{"dataset": "histories of elementary cellular automata, time running down", "image_size": 48, "norm": "layernorm", "norm_position": "pre", "mlp_ratio": 2, "bias": "all", "parallel_block": true, "inner_norm": true, "widths": [64, 128, 256, 512], "loss": "cross_entropy", "learning_rate": 0.0008, "gradient_noise": 0.1, "batch_size": 384}
Rows from block 4, named by matrix and row number. Rows with one number belong to one neuron. Each number is 500 + 50 x the weight over its row's rms, rounded and kept within 0 to 999. All counts start at 0. Numbers have three digits each. After the name is the row's rms in percent of the matrix's.
# gate: MLP gate (model.blocks.4.mlp.gate.weight, 512x256), inputs 0-51
# fc1: MLP up (model.blocks.4.mlp.fc1.weight, 512x256), inputs 0-51
# fc2: MLP down (model.blocks.4.mlp.fc2.weight, 256x512, transposed), outputs 0-51
gate.324 102:477529496481465494529563435520597475482476558488444622520479583523522495496459540498455477585457483601483600495427583482517400444579575483546519529604499453
gate.325 093:567571559495519513451498419514513375551491573441424538545526550472396580430565457525532532546515478515559513440497504469411451586441536515436398559496491484
gate.326 098:469507513548465487524563555525545496440552449437525504555500514559495482482540479520474539516472485516443512488482410521454535507466519453549495501542475566
gate.327 097:491461514501497462569556507539445517440493517463525469455478523527520421469570508484492543471439453524440470565481518626401431467489452576502420448524481522
gate.328 082:462531565525569376502535503546543452481489520505488519533499504523533449417473551535452494471529538514514368538455579531545569481489468491445476488519520523
gate.329 106:439517543471590503470616454493609343547592485532522507451461496463524626528552504511507517545595619505503504435401528605398500453490518534516455575540464468
gate.330 104:542457530505414481539598528462522510426479484406518498415517582444446458471492519500497531516476589533420449616479462487417327504501462487491437582604554433
gate.331 100:599422527458502487487485497474501458577433531533469451483470554534497472443496398549498569494505619489484554481466426516539449492471463391483460595517558490
gate.332 103:493508402520461495505548451393559438487465513516521557581439610501599543558497461508495460525477477552535558508463507513416405615523438536532467437445521484
gate.333 101:446443463551499513515573493553494535409482457439537475449551496545492485432531551454467520548486442550394534573477387536501449504545572450440510515569499559
gate.334 088:500438437608415619528453567430527511452444468580486498499523585437507501470455584502463472494480559552531579481497446455507375495437435459574448653468544498
gate.335 131:591498502513515517476468416448519498540508470476518506486473491505505504483513455503448481556531587408566502472339510580359504412511524430487374518520562489
gate.336 098:539565436448455509353570560472546447498567497499435530448476547514508530561429565464557429458494572505574528530537557568433485485476500493494461510489500385
gate.337 105:433469496499520516464581557453594531513545554468471545451528517476507560536570528500406410425597524556505534539480498451506586481541470502534503543571512456
gate.338 095:497448580403513449454516505536498463412547462532508603544534506561471415458448498519491499491447653600514462540441498567509404504511392462471504539530483516
gate.339 109:502486474550499523592523502493510474371506439478541485529496490510555530477588569598475466512535490658466430537571472435559526546538530514492502530478574429
fc1.324 098:489546539534518539537512528474469597413465401482554502513472550440535472348478508548521475495508491510507521595599426476508476448429525513508528445441506431
fc1.325 086:416520494424480459418511514572471451450495514551470559564501536442453530497548477608500516514559491404561475465453456543481514519510553449426530541519514540
fc1.326 102:507588458443523463469497566495412462595537473552410581473481460416460536493505463490562552564553569443542447446487565503551491495480538557399429621466445475
fc1.327 095:410525442489523546451475448453562460579497473532494539600429505464481499516445531505495467530639511514537503537546439425497538566493530549545559479435509451
fc1.328 099:528448405574488532411527459504511438484470514511572575524476548574471617567586488566565563555490484440513440501490416547455546479549501594510490559528541498
fc1.329 104:518441494448516458521547519455397583450470499585501468511473484507584424533462433496441445530571452496572545479512523498577466466527505477514422367606586427
fc1.330 089:562464469552547515492559421482568486477518471444547565569429549602528584561478581507437549478585458488456564422514478581506455449371565525469573405504614503
fc1.331 098:464420470573440500457479466516475427522489556532599459439467533529469407441447528510389468455470583510423422566538495474501466507534472446461572412360529480
fc1.332 098:562587447534523592478531496506514519511483501439541493555595418575433481457486513487445542565512430487432498514484467475476519543413490610484500476447472493
fc1.333 102:535480482574521468442460419433538456494509486498463560521502571483482564490457462432574482519514547512437463560388408446534532498509530530549426539447420456
fc1.334 098:493520474519539504462522437474588444517501459525616513514463449486545607500496539515484503493503574476531494457488489443371464533515470559470514502536448401
fc1.335 121:517393492502526510473503648583427510497423550558553500395535537619457428451506555428463533497545470486490504556556455531551560566462472529587511434512531518
fc1.336 091:559471475564481462502530431566542544526503465539547490519558437511522497457451521569416491452549486536591527522500569571497407485462478505543412485507502532
fc1.337 110:542550557471452452573543443532368406488439515458430459452566477564442493490452492504545634514398436459555493425575494580467443432502497534484429446466477598
fc1.338 088:547532469453473442489536472454519463504586556485553442508435486433600527508444481519534466482502497487601500476524496504456590476419612502543494519489489434
fc1.339 117:491487480544502493528448518393540517491401446543613495499520525459568543491406408521495543555527621486532465425370537544479459557492466517507404527508501510
fc2.324 093:495579401471556541538457493486505526453511507410458558516490489402519457397584515550493438472540533435465492550411524497514491523531647516443546510541397480
fc2.325 087:571479589502538466588491435458505604471505525530520487483567557500488509477494464552433456523434462528418466618595437473591425559631420549443386468524494558
fc2.326 102:447467486486443527507455572558559481484527571363394620514507533476490471496553470493474522508546526386463534541518539483517563458458425483483467548500393566
fc2.327 097:452528570487438558422433513558554420566502488549454536475510520469376461511548515441378503522564477455468557600519506497519530513451464461591559479427429566
fc2.328 107:458586480591495502453489414594500457538476506461453564534539498468476502497575537512492507597472497528600524517557453552504470483503557506493512491437528601
fc2.329 098:532480439600479512537487571545426501525566524407569523481421508463564519553505613468511577465482421569518576468602475496448500473445560451498579541486508564
fc2.330 089:449384549531394481552523505517498404520483510492557452500492463465573582488461444455466477510576547546546487576486446496558514521492445553532488417474450543
fc2.331 098:511532532549424448591569539524521513545498540450522564502451510494394491506570544554536541448481421445538478493495485447519497477518514452382415514528528553
fc2.332 105:573536476564529419483528501503570477469537569416535577506560467515479544491508506440525476515420408514477535525518517448403505591560490574503472555473472496
fc2.333 097:469506489500570471534437581512525448412522469422448527531480402480529448413455520510490534409464360499414432528475512492579533454510582445475473583495416476
fc2.334 098:454600631504435462545557410463509519449509500451463478487555450520484509489494473549483443524525436476481427450512570539534546505555626631457550493485526513
fc2.335 116:623543505532500529425521440458599478538545411492466491571450460547498577493499519487539529540404491494568575442434541539427511470505580390542448505554478455
fc2.336 091:479455479528423533550525549589435534573497564612490480522529467478564432434534455615416590510520588481555465520455504571604494502432441531460466474440502463
fc2.337 093:581470486494455483540478507528458516466439460487496451543552486487428456451519389508518590515438414482526419578516524544502456509530452558505439496447488610
fc2.338 090:537496447480501548648430486480444490538464588504518433538430512427518469426569493482501452483555570443619434467439455489512411550504606503544442507492448515
fc2.339 122:495513438569415437573550424502501518543567451442554493456454556472476568516466638554550443463523503605541481479408532475543536569523531449511430410446521526